python train.py --model="image classifier" --image_size=24 --fused_qkv=true --positions="learned" --batch_size=128
Rows from block 5, named by matrix and row number. Rows with one number belong to one attention dimension. Each number is 128 + 24 x the weight over its row's rms, rounded and kept within 0 to 255. All counts start at 0. Numbers have three digits each. After the name is the row's rms in percent of the matrix's.
# q: attention query, key and value (stacked) (model.blocks.5.attn.qkv.weight, 768x256, the q third), inputs 128-255
# k: attention query, key and value (stacked) (model.blocks.5.attn.qkv.weight, 768x256, the k third), inputs 128-255
q.18 102:126141122115121125130125108141161128150099143119133121166098110116118142112155134115106111132162104129111154138112151188163147130146153090130129101125114133143123133124166141164168115145074140180122103163166134111116172134120132108093109167168072159119144153081125084152172134161155118109088125097155125127080101111163130080152119167105151108116085101094112164154107154122121138170112
q.19 088:123135129129144102136119136116137121084176130114121133111149134149152107127124131141142141109098138135162087135126082079079124136097099177115129138136161126127146126143097135091099154123187154077144160105107135125147109131142125139167140106083202107120097132166122155102095114108124123155165125137088152126176150125087148148107150090155109139111156153160153093119150105104133129059163
q.20 087:124118120113135084139124135112165141099176168107094109130152116120142109115117160146113139108117130142165099167110103092083148135072100176118146108145166133129141114155138156123089169123182147112147153141140133097131117155140131112170114146109182101081108162155106176116113109121132109151148148114113145118145133123083167125128174112135131123102134128146153120144143101117127142092183
q.21 095:125089104153144116112153130116092149146105150143129168101148155137118109152123118120162164117081155106103143146156110086141119114144105115124154187125148099115116112144109106104117120082178129124129139090105124151119072116152129166132170142113159093121128109149135152109113118086101162127149139156136130136169171145081128160096136099138110157142163134156155116091129077171132118111117
q.22 088:109079080143164124119169094095145160151099184123117165144144147136126120130144122105156165106092126122097179142168130104157155130143110102105160148115141087133140114155130117127122105082125098160133126142122140140112103122171142141116165177114135108100132093131131145139150121118124145139133147111138140125153150132072147106110143138102102139117144150159150122104140065160103123105120
q.23 094:122149186125114174164092129117111090115139056120150113126107119105133138123110122143076089138167121158143110069119168149120126146130127136139080101113090145127142153089099139142140117172104117100120129135136124127141134127117083113128120066126128148170121123114129098119105145158139100132128120149124135127116100137148121129139091130137133121118124154095106100126126181092133126157123
q.24 091:137112128123111152117143129144115135169069125150144135140122131113107150137125113116128115153145127120089180119137174166181128122164160080146128128125095124130108126103160115150156103133072104177106090153145126135109142118114136120094120151175058146134160122092145100160161142153122138102095128127157106131090112126172104108146101155092147115156108107106105158135112144151122119189091
q.25 102:146125128150131129114138128123094117122138123142136146083153158134124100152105120133144138138093165095134100116151104079109113111125115146145114164141142125107106126119101104107095127104175131085132147080078116151138087118133129164149145104098168106142121098162141162097094117072097153147153111164121118139176168151111122184093122085162113158141171143137153101094127111146139109106131
q.26 068:138174159111107100126071152170130128084167107132138074121108108128111149129106137146115128154144121125177079146074108144094097112112158163167130112139125180107127134112152136117123156165120171107105137106130128118144166129060129119164092113133112135142114180136130119128125136135131117127127155125115133135099118099154101156156120120151140106150111092102072151158110155083146126131123
q.27 083:133112089136120072086160136142136157149118186142123150114153143134112118140126133127177156134096149082116148174126091089134129101117150123130190177152146111115087122165157108118107145087162136124123129101106123135116117128122166150128133174129121105074158129162127166127154118092113161114126131107140103123142161114115131145116151128127132138147136095150162171124119077154131127125123
q.28 113:120095073124159091113174119129140170141104195133118172139157133132130120136132131104167170115093131111096170173161112101143124126131111110123172154123152084110119094156161116112122128064153119156130133129131138131116113131157157150128139180128138106103145122140127148146146120106117149128133157114131135119152155123090137121125150126106105125135142112162133141129132067174117131110127
q.29 073:114108091137144121118146087124145130155099133095184160141126138144142140122166116100127102117124119129093138147178109156155167140152093095106154157112100109135130106142134138148164089114103106146157107155133166149125143115133129131093142165126092129102147116120134078125173105155156137124116095115138138118148145140135156068107129135117130135102112145147146134110133146158116124123083
q.30 115:121094069126154085109170122131139169145097200132115169142152132139124120135144131104169173116092131112092171173158106104149130124138115104123178157128149084118118095155156117113126127071146128162127125127131140132116118132150154148123138184136126107105144121139126145147152126110112152125127153112135137120147155124090134117127150126105113127132139116168127145130136066160116131109123
q.31 097:138150172153118165129100138123096087116156049126147099090113145113128133134089108147097100131140138151157080089115120120104119122118112151135076143116117158116139150106092125127123134155117117060157134107109114140150104107104105122140134062095146124159097115149140119091105136133141111128144107164124115138139126147152139159108109106156129158121142148111129086101120165103146114125130
q.32 103:113103106113123126138155135144153154164083171143127156172136120111119130129143141115127125140140124118082193153110167151163154132130154089133159105122121095124125131140168132139149118123091143196100113164164137116106142145132137133097114178171083142097171127094122114166165144149121143096100113094154130112109119119126108081159124157090140104134113110112121150150115118138114135178124
q.33 101:115147153118109142150101102133160105124154098097130106169119112103127163109121138165062112125195109169133126119108140139102135142104142142116113095152099146128167172123144157158122134191092110128124124154160120115133159130117109094129092103145137148089138173119120117122143130183153093126114101117140127118109082112158131114144120155110143119101105127100123119152120175094129127166161
q.34 104:135106106129152118103178148156105151149072154152121175127129140161116112140146116100192147140105129093090196122153132135177123121168113085158149157110121097122101091130140102113164111082125105154108108130116130136097124122132158158100146169153099131137142083121140114158148144101106153111113149136129110133111151143113121131131122120107124121148124142143111133128140071155117123132103
q.35 102:113102112119128110142149113128158151155094170135107148177133119115118130125148140100107134133157123128086187158107162163154148142124133090118157104119123098127135120142178134155152122125089141197112110168167134112121143144143119119097117186169094142082163140089121110149165136161138136110094117093154129112110107127128118084152128169083138112118098111112111149148109123126115134170135
q.36 096:148153142143125138117103119110108108098168088120138103074120139138143131127109110158130129119109140135175045113135091105095114124127108173125089130143143157131129136122090123118105134138160121057155142097096121139146109108117122119160133081096173111164083130152138148096086103110129111160152124160101118140145141138127137168099127097165128149125143138140141113104125140122146119081130
q.37 090:129132175148114192146111122096085092142115054137145151114118144102123139139097105122103109128149129153110133070157160145144116132161114114138079130104088113094150139093092118132147102153099096114130124123137124138143105108132069133113142077123120151177126117122148100120081153149129131131129122171136124144147116156147122151121093125124116147142145154113091101112134152122133109155102
q.38 098:134139125151140116136113128114108110097176118126119128092135143144142114134122124143138135112106148131163070121147098090083116125107112171121121145138153140118138129139088124102095150122183126080143167084096117138150108120146118145158143096077184105139104131176129156088083108090120133150165127140104138131182143133099132162089139096171115160126158153149153101102138121128141121079142
q.39 091:152159172124096147141095162135096106111159084149129079096118111110115105127082143137097109144148136118165093108087126129099094105104135154138105122114121179119120135108119128133113153159133143092129121092119103117132123139098112120139103088135139140152108143122120140112097153112122119119118123153125113139100117137163113180150115120166140123144108097102117135138117174105138135156145
q.40 090:130129124121114135129131113137143137159089130128137127149110113099130146129138142113104112142156121125103161136128166179167147135144148091140134102121108129127109125111181134163158106138077127181117099162155133121110155140126125116094106168174060147116164144089121102153171129158143122110087127111160122128084113120168125095157108172099148113123089093092099165142098158141122132198105
q.41 091:124152142113121136138115133149151112146107123121124094154088105105130134108133149106095113135170100135127152125105153188159132117135135099143133109114110160141127115116153148168156114151074140165132099157155132113116169148113130105098102154173083161129124142091112099155162166149152118109087144110159132132063101128167119103163131163110140102115076116113086139159133159112115144168118
q.42 091:148113114136120107115146136130108147109136163132139142080145140163146101145144124123181142133073154098145076129138097093115136117137138140127131138134157126136098105129101116095113124084176152107124135097081134138124107128143152163149154138107147099153116097142132158118113102064096140145141124147100116140136171133087133156108121087168119142151155134154159130103138098154125124079128
q.43 089:131136140122118151093163145166115125146064121140151143138116128147120145138146110110151117144127117110090189095151145151186101112191153076155125155124082122137118127101134115121173105118081112162114095141134139146106138122112146138094138138158067153143144102101137090164172163135128132104109114138135107137103125131162115111147097131095124112144127131123101138131139124141113129161088
q.44 111:141172167116102153139086135141139094114150089121137092135098111113128140114122131159080082145177114149152090091087144166113121134117158141135088089148111161140133168101127141151138129196106133116118124142133118122140167132099113103125096086139113166153119149112128102127122122148145107116115110123126119132093093117173115125143109141139162115126102128083124132151122196093141130155131
q.45 108:127141125114109127132110107128167124152100139112142127166112110114122146111148137115102113132165106144107152135115145181158147134135142097128135108126105123141133141115158147166162119159064128177125103167167140102123165135115123106093101164170074156109153155083124094147175131168157112105088117100157124121097101124158131073149119170107159107110090108098114167152106153111116132174114
q.46 109:135115138138130139121135146116088124110152108141127141091162146130134118149094123139145135132094155119135105112154114067096111123112113161131129155131130120109122126122090106094088135106174109077128157091088120151138081123137123152160142090086175097140117100176131173107081118093100139141168129162105119128177154146101123176106121090149104147144177146152144098100142115144140119102140
q.47 106:128092089130155124128174151129127163148077167137118164139129133155132107132154116081183153127096124112091178147147128132178139132161105090126156148098138090136109086142120114111147110070131129171133115132127141131097131125150149157107156168141110112131139084117135121152159141108111145124114148121131142133126153136095117100131133133114118125143128142155119133123143076155114130112099
q.48 093:117146153121107119129085114133172108117170112104129085165121114100126158110123145161060112126172116159153101135113138132089140135096149155106134095154118157140166173120152158149111139192110126132132133143156127112149145135103111084143093112128136141082125193123120128109130113170157101136123112107142129119127088112150140124130132140114141127101110119113146121141119169089130130142162
q.49 097:119142129106124119144123119146160129144110140111125109160102098113124145102146146111109121131166095134124144144105142188154138128126137103125140098106116141142127115129167150161156137144081140164136096162164138105117174146115137101101099164167082159121137150091113094159173154163160113117084135093151133119069094121157135085166132166107144097113079099112090154163124149110113147160124
q.50 104:128101078118157097127174121130159157146091200135117166155142127148128113129160131104176153138109124106089180153142128134160146128150126101128173133138152089141120105148145123122137119084139108180112123145128135126106140136156165144116129193148121124102154118117128137151146117114116151122117150099131134128122145117093121099130148136108130115129122120153131152136133085156118131123113
q.51 078:137123103116128079102145140133142162106155177136119137111155129131117102138116139152158134140089152082151123166109100066097137114091134165136159138150168130122093129152151107103087152092172142099119155105088133130121118141120164140172115149110151097091132119174119175125132106094108156137156115106115117118137173124101128138118139101147132117129154119132164143129129098145143134088137
q.52 115:116101103109135108135161142146159164153082178135113155168134118133117123126157136097146137137132112111089201152122148154168137135142138084126164127117132098140122118141165132135159119108109135202109109161154146114103152143139148133097124179170099140103157119096123109166162141138127145104101138095145135115106128119123122083154133149085124099136105121128127144156137096130107138148122
q.53 089:123120107120146119111159117146130140134078174131125156160121127162130116127180116098167146119127122116108201133150124154176146128177124079127150137121115107157118093131144120123167096099096127182117117146117148135107162130143151142090155182142096147122129107098131101156160145108113135125117148119121135130117139118111123107136141146099100114141114173155119142132156092150107132118112
q.54 079:133128076117129070098156150155157155121140202123108122136153127151133115117148144132157140140098126086138121182110097095110133118104154133120176137145165134146093114156153122122111155081161146131130134124099128127127145138124191133133113173124120115087133127145114152138168103092119134127128131089118109115108146112116136129125161117140138120137118102142176161142127090155130140102144
q.55 097:134106092129152104108154149121118159135109180149122150104149137156129105141137125092198150128057137090124138153147105110148133118142111116134149152100155116127094079142119106100129131063157148142130133113102139133119107131135154154129150170110122105148121088133129147144121127082111157130139159123117128130145172143091139136114148108139114129150149127163135147114137073164120134081105
q.56 109:126136117117119130143121128136160138142098135123136126170106110134131146110164129113129110132161102143114156136103143183161153137149151092115133096123121124156136137132155147149172119153076144191121103176172134108121180131117136105094117156168074156123142150081123084148170131170146113104094116093138131128086108106156122067146127168098147112126083118106126156154111139119114138148109
q.57 081:144136144122112164114141123153124122148083121144130107145093115121117153125143127108116111142150116118115167105127171185170132111166160080140131108123103145145117115112165119155170104130061122171114094157149125130109154130121144110093111146171061157138135133085128093159160148148136133110096147123151110130072105114173114105156106162099132114140098098102102151141116151145118136179104
q.58 089:124128119131117158133139136145119127157082117141145132150103120125129153121136120118132100133152107133090159120134171169176138138164167078120117112127093128130125144131148125145164104142076115175109096165163129132119154123129109110085135137164051152149161130081129093154161127162136116100095109117147113129097108112176112081142102173099147122135101110094124157132097153162117132184094
q.59 111:135161177131099160135089126131108083110162072121132083105106123115130133120113130152078091137163128145165072100109127144099116129110149155134087114139110170131130159106101141140123138175127147086139131115134120124154140125105100106138118070117128149154104145128127117101102125145145109136132098150124115132126095129179129139127114124152146136118124121100123117129119199104145126134141
q.60 084:120130089136134100145072124101155146123153129114116125179147140108125148127126131184100110126160115153133118160094147109095162155102147155106142086149137131122152189153149147128113135188123100135109158150168122121147128123137118118148111114101134102068157183128133122094120056157135128138143127097117132107154121109135146116104143153129147140083132146091178148126079141142143114152113
q.61 109:141152137145122135121104129120101111100169097128131109080127139135124135135115119162135136117106144137169049117140094090089115112122116169125110129141135156126139132131089128107092138135167125065137151083099113139144109115128125136159136080088166113158091135163130159094087121103113125155157118152106123133153139132113131165097137100172129155128149142152141112103130130127147124077135
q.62 108:120096077123147093123172133131156168151095190127122170155140129144130129136158131098174166128102129114090167149151118121153143122145120099117183141122148082133125104152148121122135119074137114176125117133125137136102133132153157150109129189145122113094153119121128142156164128106109147126117153103135134123124149121086127110131147138102124124131121129153127148132141066146114132123118
q.63 070:112113127115114075133098138139147158097172162127075071154142111147103137116126158150141161122129119141170093161096120095095121134081131169129156114156134174148138129156156144105091169134116139149116133128153109097102131146123175105178107157145158098056130176121116174127162130129127114133118145103118147131109120107097133152146162143124128110097108124147132128148113082093127134118167
q.64 111:144151141091134136134159144149157116149086134111089137176134102143131123103162140115121139137163108154087173143121159164166168113141110085117138116106134102154152150133117135134167121103102120157139127163199144099126173139139156096089088167163141180115133127114130077170158152181155131113113160131131125102111084146151132085153118125084113100121112120147149147174121127121115137131128
q.65 077:160165161116125164142108152150136104105150106115130128147145121153130097112155131164097082157147128124146168108078161167101162111140134138175102115121109154176124142074078119131146117134089129135130180110118138109159172126085145090115103137107151186158098124163130097120138136101145136114166152127106113108114078149187098160117107100154140118139137121129183103139136154112138129106136
q.66 096:131121138154115115125088113117125136122161107146158131112125152125112126145095105177141129159107161098152094125127103100092119119126159161157103153160106144114101107087129112126083127156139150090124151095088106155134110103101110147148147122110117092143130131151144166091105099095105120110150101149129114143132177125122122171082117098187139150139152117105109108097125118139161114122128
q.67 099:129132133121124157138097152148158102138139142090121092187119121119141128102156152147080121113162103170130153139103144170121183124108121128075119097135143139174161184120101147161135139151073145164142130147154143103125165139111133074104112133153149160121092170127114115127153125131157106135109128096155128115080072106145114112127164124117116126118097163142201122142131138107127135119134
q.68 118:163146138091135151127157152156143127150079134120104133154118096147122124115172141110125125157151115140086153143127153173175161106145105077131130136098138098165131150121114122133184119091111123140142116146179137107114173143138164107087088153167142176128113108117123059172146132167147146103108163130129114111103091163165125094164101110096118098133109112152151128175116134131126144120115
q.69 092:116109123144125124123131108101095124120140116155151136072134134104125149159077136102140129108097154114140073102180104090121071143112137145136144142129115125069111086142142124108098143125176112105123120105099114164149058136145089174156159093095110069120169106127115167122087133111104138155140104140122127145169178134094133139130120148150140138135155138126068146097127156155131133156135
k.18 132:116126112094142112096146112142159145106131159078117134155147076143155154084149171120150128122128090154128157139147146114122154136123127130131143134130127103131145136153146157094139139121090087133139154176162185113139142174135136085140119183124122133116144158140080116163150120177168097157145100089097135085137119122125158092172135120072122091088140155115147137151148119163097180118133
k.19 101:144141145134108120134115140095092116126128093171173118099118163136091107176111096132134133141109169096142117117108078131128102117134117140143117125119118152120098106084125093127129129130159161113124115074062072149110109091115135175140119078140117128156123081121170140110103166080087168094125153160126124164101141150125107165104108155190137139165131109132094127124109151092157084125123
k.20 105:161163158109103135124108130112097102114129102161175129107118147140093109168127121155132113161117169081145125110089095131131118107134134132165096107141125155124084123051146082123143134146135144123105123103074064153120125113108146168128095085134110146158138095118146128134117141103102157100135130147113107157100141157158117159119091156169159119172133102108101142142101165131165109126119
k.21 096:122092125131128176205112127100113134140166070166110130088139134077120120154093121136114125119124151123146100105110136145107119126122129142095107111119157141107114144143089097160099133147147150124127130104112130142111112122138105117121125063115166090120128107111131147112081119119133140104134133141143141120144128134095093145121115135182127138166116121124136075103085109103153129125121
k.22 083:110107101113140167186121143094133133115176051152106140108167122095138126125097145122136120129114140128158127102119122133089127153115131153111124096121163144105114109153073110140111138147141183134133145130126153141151110154123111099137137096104171109100146104113108159113089129137128139109151143155131147102157143112084070136112114131140114116161154123107124114144099109082131164134133
k.23 101:120114093151134099091174134152131152125092157106153130136102123165140142112159122088150142140106106142110111163185127116155108142151103111139154149087115103137138091148144135094146104065156100121156108144137141138110122124137134152138171141141101115139112121154132115118141132129134119165114113148119130162105156162153140096140123088086122142090145130142088136115165121158124117110122
k.24 102:110110108127143143136141116155164138131134159085075133156143102115166149081142152126118125107148086171119132140145177130122155140123150120102136129137150108138167158178116168139124126134096103149135140174198190100148140156141116079115143169111146122090129170132095118136150088174163099160133108096135135089161106102126140086140152112071123124095129143126166121126141098151095164131131
k.25 102:130088131152113163180107126099100126145149093173133119089117159083112119172102096126106127125115162104145090117111128138122118125122118142094115128096128152115109124130107093161097122136171164118121111101106113140099107105120101150121147070125139087116117116113148147085100131105127139112118140161155136154133136125107106146110121140183146162164114117145121085082104124112166106129113
k.26 088:157166165142122079071114125145133108134094191106157118151107138171096134120154123163132139126153113123110134151098122123151130087133137108162109148150100131153133125091198157110144134142104086130127130143123095094139154111117171150121109176144086165139119157135139111132188126119122111124112122088125105145114102119161195134116159146136150140119113126144134151143164139146108107113119
k.27 101:135142152112117146176077124115134100138156100148095121123138134098114110141105122174097121119157142127136136105060130149113150117117158133120103102168153150129130169107118121169114141194107158142097134119123111107143144120116130108106103113129149145112126146105135129126125112121124134094130151102147133101136096100114119160115141162173142123171103123124165112142091127087126128144126
k.28 105:122134146107135166185094138099120104124176083152090130097171132092115135137083151150115126106131145123157121102094124127087121122093137158128096093148152151113123144129095118150095161169118149122127163113121117124159114141136121102133097086099176118131142122121115157130100126127117138112154151118130138091165117120095109164115131153173116113162134121126143105137095111105122147124138
k.29 076:086108115108148122140125152108131155109145093117112153123158114104170107106107176102137122108115122160118138111148141108118108164108104143106154164113114111103154114172104122121114150115140167132157148125140178150150102167134103092153125134107141107109158111135084156129122144147167111131157146159127152094160143129083086128143129104091103113112163134107142139140157119096118163172147
k.30 105:122142154102134168183089133097122104122179087150091128106173133097110133132087145158115127111133145124157129095092135127085130120101146155131094097160142149119125146125089115148099159176111147127124166115124117128163122136132118096134096101104175131126146126120123154128102130129116138108155152118128132084169111118097108165112133150164113110161132127119150113142098111105130146137138
k.31 091:146100116163086110090156139151119157157070146134161116130074133146129117147158094097128120142115123126093108143150133135178110114150117094115154163086115118142124116129162117131149097080166123141139072120120121144073122108146139183109169122161074119138100114114145105120148147109135116115086121142155120181078151133152137103138110121127157160144109133137111131093164142120141101138112
k.32 102:099116122112152136166117111120160127112158137093075126146169114125163152082112166138137144094127085167149137116129161116094135147108133148131112093148177130118159143157107166128110146155094101137138169166171159096162128159159111057132130131099160128104146157138095143134138122175150124162167122090111145087171116117107135109142151121091103113102152141127146103132126087144084162113141
k.33 090:141146145129123079072147121133150132105094155092150111144107116209129134091181144135163140144123091137109118148148119126164122120148119105173121133125119116162124103106174155076172120104120122118136120135125105113135150138134183143131136163150100152141122136142127104132154133147116125150124112118087109147095142158153154114140124123095127122100136113129096148148146148143115130105148
k.34 109:091094091140146176181130117116135132134160127111068123131151131086156148106102131115094142089138119172141140124147152125099143149118132147087140116133157128125172160186077139166097127135119123134134150142187162134151120132161073079122141122099174097095139144127121147118104089143138125139148146131148150095163113101095112123117152121100102133110131134121158107109103092125114140146119
k.35 106:104133122105168135151146098123167119110148134085092139147164101137168142082114171113151136107132086154138155117137157119103136155112123136151110080142163117117146124152118161110115149134086103132147167176160165094168131167162117070128129136099165138110164148135090138136141117171158117175163121095101145088175128125112139109140143111084090102091155151121125107144136090150092172114153
k.36 101:157138142145098109091136149140094133144095126160180126114089136134098099170148091109121110157128164090105106134137098137160120106151127109128145171103080127139093116090145099125154112102168157115120085087080100153093130100098150196127130130159091134150100095115158107127128146075113128091095122153144107170087132141150124148121103135178155146155106119134119148120138172107165099143119
k.37 098:118104086175151097106184112139144160143097160116131138127101134140137141120151113097132144134126115143097098158184142126149121139149096105125151158106118092126137085176122141119130101065177126098174109125151161142116129117140125151127175147128108102126126130165139117099139115129133114163116095140138135163130158137147136105125137089107115164085136129149088140088149113145126110120128
k.38 099:148135151139095118126110146118099110149116102172168128104107155123087108172111092127116136135126164101124113113112075141146098107137122129134120146113110133130110117093125092146128128138167161122123106080073061136103116098115133182128129081147111130145121092107162139119115168071102142079110155172147118168093140135131118162115116156193149136173110114134101125118110145084155092144110
k.39 102:141100115158107096078144109159145145164070192101141128159094131139120159119149108123105135128139106140089124165155139120181145116152114098121141136136135097147133146128172134145142091110126067134136093167159125109092142112159118145107151158163086127108131169136137108134157101141140107147084097078153110162118118136154182081148134140107151147110097129146136135101112113176132106120107
k.40 105:119121108109140125109140115156162139118129167084100139149141085126159153082149165129138122123141091157118136143147165119126156129126129118122131125144144101132145146159141157109135130130098085130134149183179181110144146172133141080124131179117133130102139170146081110157155098180171091159143092090112126087153122121135162088168137107070130106095134142128157130138137110173101178116136
k.41 125:122138109109136110090153122143171138120113169073116138162141087147143146085148167131137127123140081157112160144134139108140150127128134120142138109143143098137144143145162166106146128131085073151130143183171169099147147168136138095135126185132121148107152168134082112161153116165153102155131102076107124095136125116137167091165132125065128100096137141123145161163136120154093172133136
k.42 093:128109144122110169172082122125100112143151095163116135115136149061124115165098096139101123124130169115157124094098139134114119118121122154079116146121114145113118153126081090164101130166135146124116120096101110125103114109101094126136112076121157114114114111113152138115098149102135125107127131143155141127135101133105121145114122148185136134155121133136150087109098125125161110132116
k.43 104:093095101146144158164144131130160148134145138094066123142140117106163140086132135118114143088134099174119118129156157125114155147120134126075149138120163106132173149206097165145110120131109124136141138149186186110151128141163099075121157151106164099092125160137111128119133109151155111162137127114146145089166110091100123097124157111095115141101135147136169112111139089119102149136127
k.44 096:130152131129131080057143119166136135127083186104167123157106121174135129113169125117145128139126107132103148161158125122160138137145112108148155155116093110140141116116170146095160115089115097120129113142124132120111148126112145151130129174153075152151113141140133101140153133134127119154108113122114127147096127140171154111148133109083130127078126138137109158135165146158114116121127
k.45 138:112130109100152109100154106145160141101129154078110136157144080149166142080149172114152126122128087149132156135150148116122149148123119131141136125129128107132138119153148156090138136109099090133150149175160184114141144173146141091141125178120131139122141152143081118155149121174172092164142106098097139091139129128127159098165134117069110098083143151117130136153159124159097176117150
k.46 148:138125140166114146163105140115096110150127101175135118095104178111102109166113079140106130133128164102127092122114117147133110120140126121123114126125130153125111120106106098163118110131170167118118101086098075148118115077123118169108139073132129117140109103120182135088109126086090155102113156167160125173122134135134096159086124131180137169165112095144112116094106133100157074133119
k.47 101:084124101121164164174120119122135114128168106113074136127168143084156140106078137125104128092123129160151157104140149110084127153104124155105136107153142137100163134176063134155084138137118131127136162139157159141164109126145078066132119122088183117117148130137129162118111119137132120142157153129142157084180113108090112148116152098113074128105153134119147118129116099125106138142136
k.48 105:166168173107113082079117125132127117113099144127173132128114119190111122134166131155165124161134132102114122134111114133157114112137131109178101132143099133156103115061191126092166128126119124122107118124096090121127153129104184166121100152155094170153135139129134107142149144125100133128117124122097098146089135145160145143138111146138145114129120104122109157165137168141139116131139
k.49 120:127153117100137098080146122145166130119111169073119141167145089154139146080148165137140135122138087153110165140134135110139147122129134117154140124148129097137146140136155168106145135134082081142131147173159158097154147165131146099132113190132119159115147158139089114164160128159148107151135111077107121091134117117140171100161138124071116093095139142122145159168148115149088167127133
k.50 102:100137135098145148181096118099140107111177082114081122112171126104147133101093167153124131105136125147161132104094133120091128142102135161123110095159157155112151139139099135133094156166113149119131175135137145114174119157121113077140097117092178128093134137136103149130115114144131118133170141121115148075167118118095124154119145141139117111131147112127142120144103110109113160130140
k.51 088:130137162127106146175078130101118106138157106167119111118133156113107101162097112162109138104134152110157123114069110129112131124110147151122103103140147171124134151103149117161107141188130170146090119109108080100125119105117131140124111096136139133123127126091148147107122128103109137102122164132146140135120106100099125169098146171180159133169107119136145105134091106091135108140117
k.52 113:100139114104161147171118108111148109110170130106076139138177117123152152097098163144127143091139109163149156115121145120086143148097127152127111089157148127113161140155097154131099154159086115127128179152166150113179129151144099060136107133089181134115159149135105152132121107160137133162166147104116145076181110114099122124126152128098091109099150134114144123151108095132098159124135
k.53 088:085123074128164147157142124122141138104172123120082152133170137102158131106100134114132142101118133164149160132149142120080147168121129147107132126146145121106159116198086145126105136134104141123130161139177174137178119136120082065145124151089175102099162148143131151108101106155125139144172137146116150092171129114089095121110143103089114122098165128110127149145106094136111136148122
k.54 100:140154175094113159158077134110118099124163104150119118126152135111113107141100128157114111110143143110151145094070123143103135115103152148127116106160132162128124172095128120154120151187089132147088142121115102115143134127106134117126078114129150155127132125086134138141117145114115150085131165117128121101128093098108116174117134167162136110163106123106170120159104138102125132149133
k.55 083:115119119120131162166096127118115116157157106163109152118152141047125124167082112132087114113145166119143140105091131128093140132110145148092133113149145137099133158143096112178087139172125143144115137128132147135131114116122076108124111109110154119112138131111134148133114130117133125102131146129172143107163109091099109142117143147165128131156119150129163115118101103106134124154113
k.56 134:111138113096155109114156116139156150096131149083104132158148079154167146085143176110155125115128092159130160132149144113118139147116128135135141133133133109131148126156139160087137142109092095134148153154153178114144142173149139083149116172114136140127138145145085123164147121170157103160150109101091142082137125130120151103161140117078104091084147152109137133160162123147091177117147
k.57 094:116105101119134122118143124152161154128126166084097132158140094130156161080155155125131128117141085166113141155154163121127155136130132117106149139124140100134158152168141164116132124129087091136142143169185191105139142163131133086122138185122124117102134172150090110153153095175158109165137094083123132089152112116127151080158140110067131116095134144125161127128137104159095171123126
k.58 091:117112109125159133125156134159153159116116155088073133147140098134166146082144152108138126113127091162107150142180167121131146144134130119109158157130133104135161138181112164115133127100098084132144145150184197118143133160150123083131136180122139123110130163151100121147137110161153110163139116113127132095152126114125137094150147084071104120082135151124160132133175117145097161126140
k.59 106:156125139140109092060160121157116152144071171126171137150090123159104116144162097111144117154121128114093137147151128132175139113150123098132147152112094100143110124105164121112160097092134102128113088129115121139082138103119140179119143150166080139148121135118151103142146141113128126130090110131135098170088131134160145110146105122103143134118110139128125150119162149157140099126118
k.60 083:150177190075119114098116124150112113133126112153177126113124109149109121152120157123146118151131139094129159128089118156133122117103163130178133109118095144138117139072170105109143160126120152152102131127090111144102138142110175163115077114152102172158123113089116132170140184122110134088116176154116113128103128134141118173138132131146119090160106145107115114164161175090126143150154
k.61 115:158123138144093114106118159134087136147101124174179123104089140131083121176140092123113128155124165091113100142126090139153104105145116117125138155108095134141100120086140094131136118117173144118123088086076074152091128104107142195133125107162085127152099096122158118120111139088099148087094123150141111173087141142140118143128106141181158140166107109139108133112111158117162097127106
k.62 105:104138129104148155181090128102134103107181078123089121111170134104146139105098163156121130101128126148163134106096130121081123140101129157123115102157151156110145132140090133134096161169116149126129173127135136118174119150128117081141103110088175130102136136132106149118105122142129125127170149121114153080176120114097117158112151137142105115131149124133140114139104107101114153127141
k.63 077:160197160099110122121093110143127062125132123119152115139128124156115141118129136156113125137161111106148168125088114141119145095116132131172106087160101168140111133051156143137138146159092102140103135142107084103143153125113150126105085142133124191143142113113132123138144122121109134118128147095114112137114096139156141164125130166152125107134104123095112136180104154130113127115129
k.64 116:165129117161096076113093131121126145163091161143141118134089151153090148138149099150153140139134137122107095133107117151173147096161160098123137130151157131143124137138140111126144105145133157135105092102110106152116162093119147127096148147172084133109123169149150105107134066098091162104080136109147086146111123113135111104121126178144178157166101097122156157106093119164161100116081
k.65 085:083052117160128129128155115085112200121146165122100116114126125144151132126138123099131140061121121136135117148168133110106144168115104156068130121112169118136139135195136146104098109105164107153157124133155145128128111119188123114157196115117116095108128141103132163108107103148139134133139105138112156137137132114077128092136153150110101135104132118122130101103134107165128120114118
k.66 114:086098122113155150158166107109140154101147130105117095117124090140168106120120153089136123097116113117163129137166115112100118166100100159112133128099129172139128110139147132109102150090168066129167131140130157121119119158148129126157159124108157103146111113108099169133129135146157107162145136149105166120129137127086143111157129101122067097103129120116117080142150112105120160108147
k.67 073:099108134151115092134100140177113165183064165109152128157084137162128124132164100146138127117141129121067130147115129144166162137136135091113147139154118135140122164157141131130139108141138122133117096152146124132108162105105164123096192136172069124123110158102145115125148087139121120084098111134130123162095131117121128084149123155132139134136090113131150109107126144144133100121128
k.68 115:166132136165087099107092138111105158172093155154142115122092164145085141149130099148157139144125148114111089114107116138174128090153150103124127136141140134136117134121132100129137114140145149120100082092093094163100143091124135137098144128169095134127123150164151123107109078092086169105075150123157087157112139121130100120111116160161165166167110097131145150102106133161165092122084
k.69 085:150170147080156159144141119140144082094141066130136169115170114091130115125095143141118107167116141115136145117119136118108094112116130133180103118134103114099120118091131119125139167120116138093123175137125124109148099147103127143145062114097164134159151084137123114161135188131133106140172127144106130108154141165158142179107108090134133101120161131118086136166141133086114146144160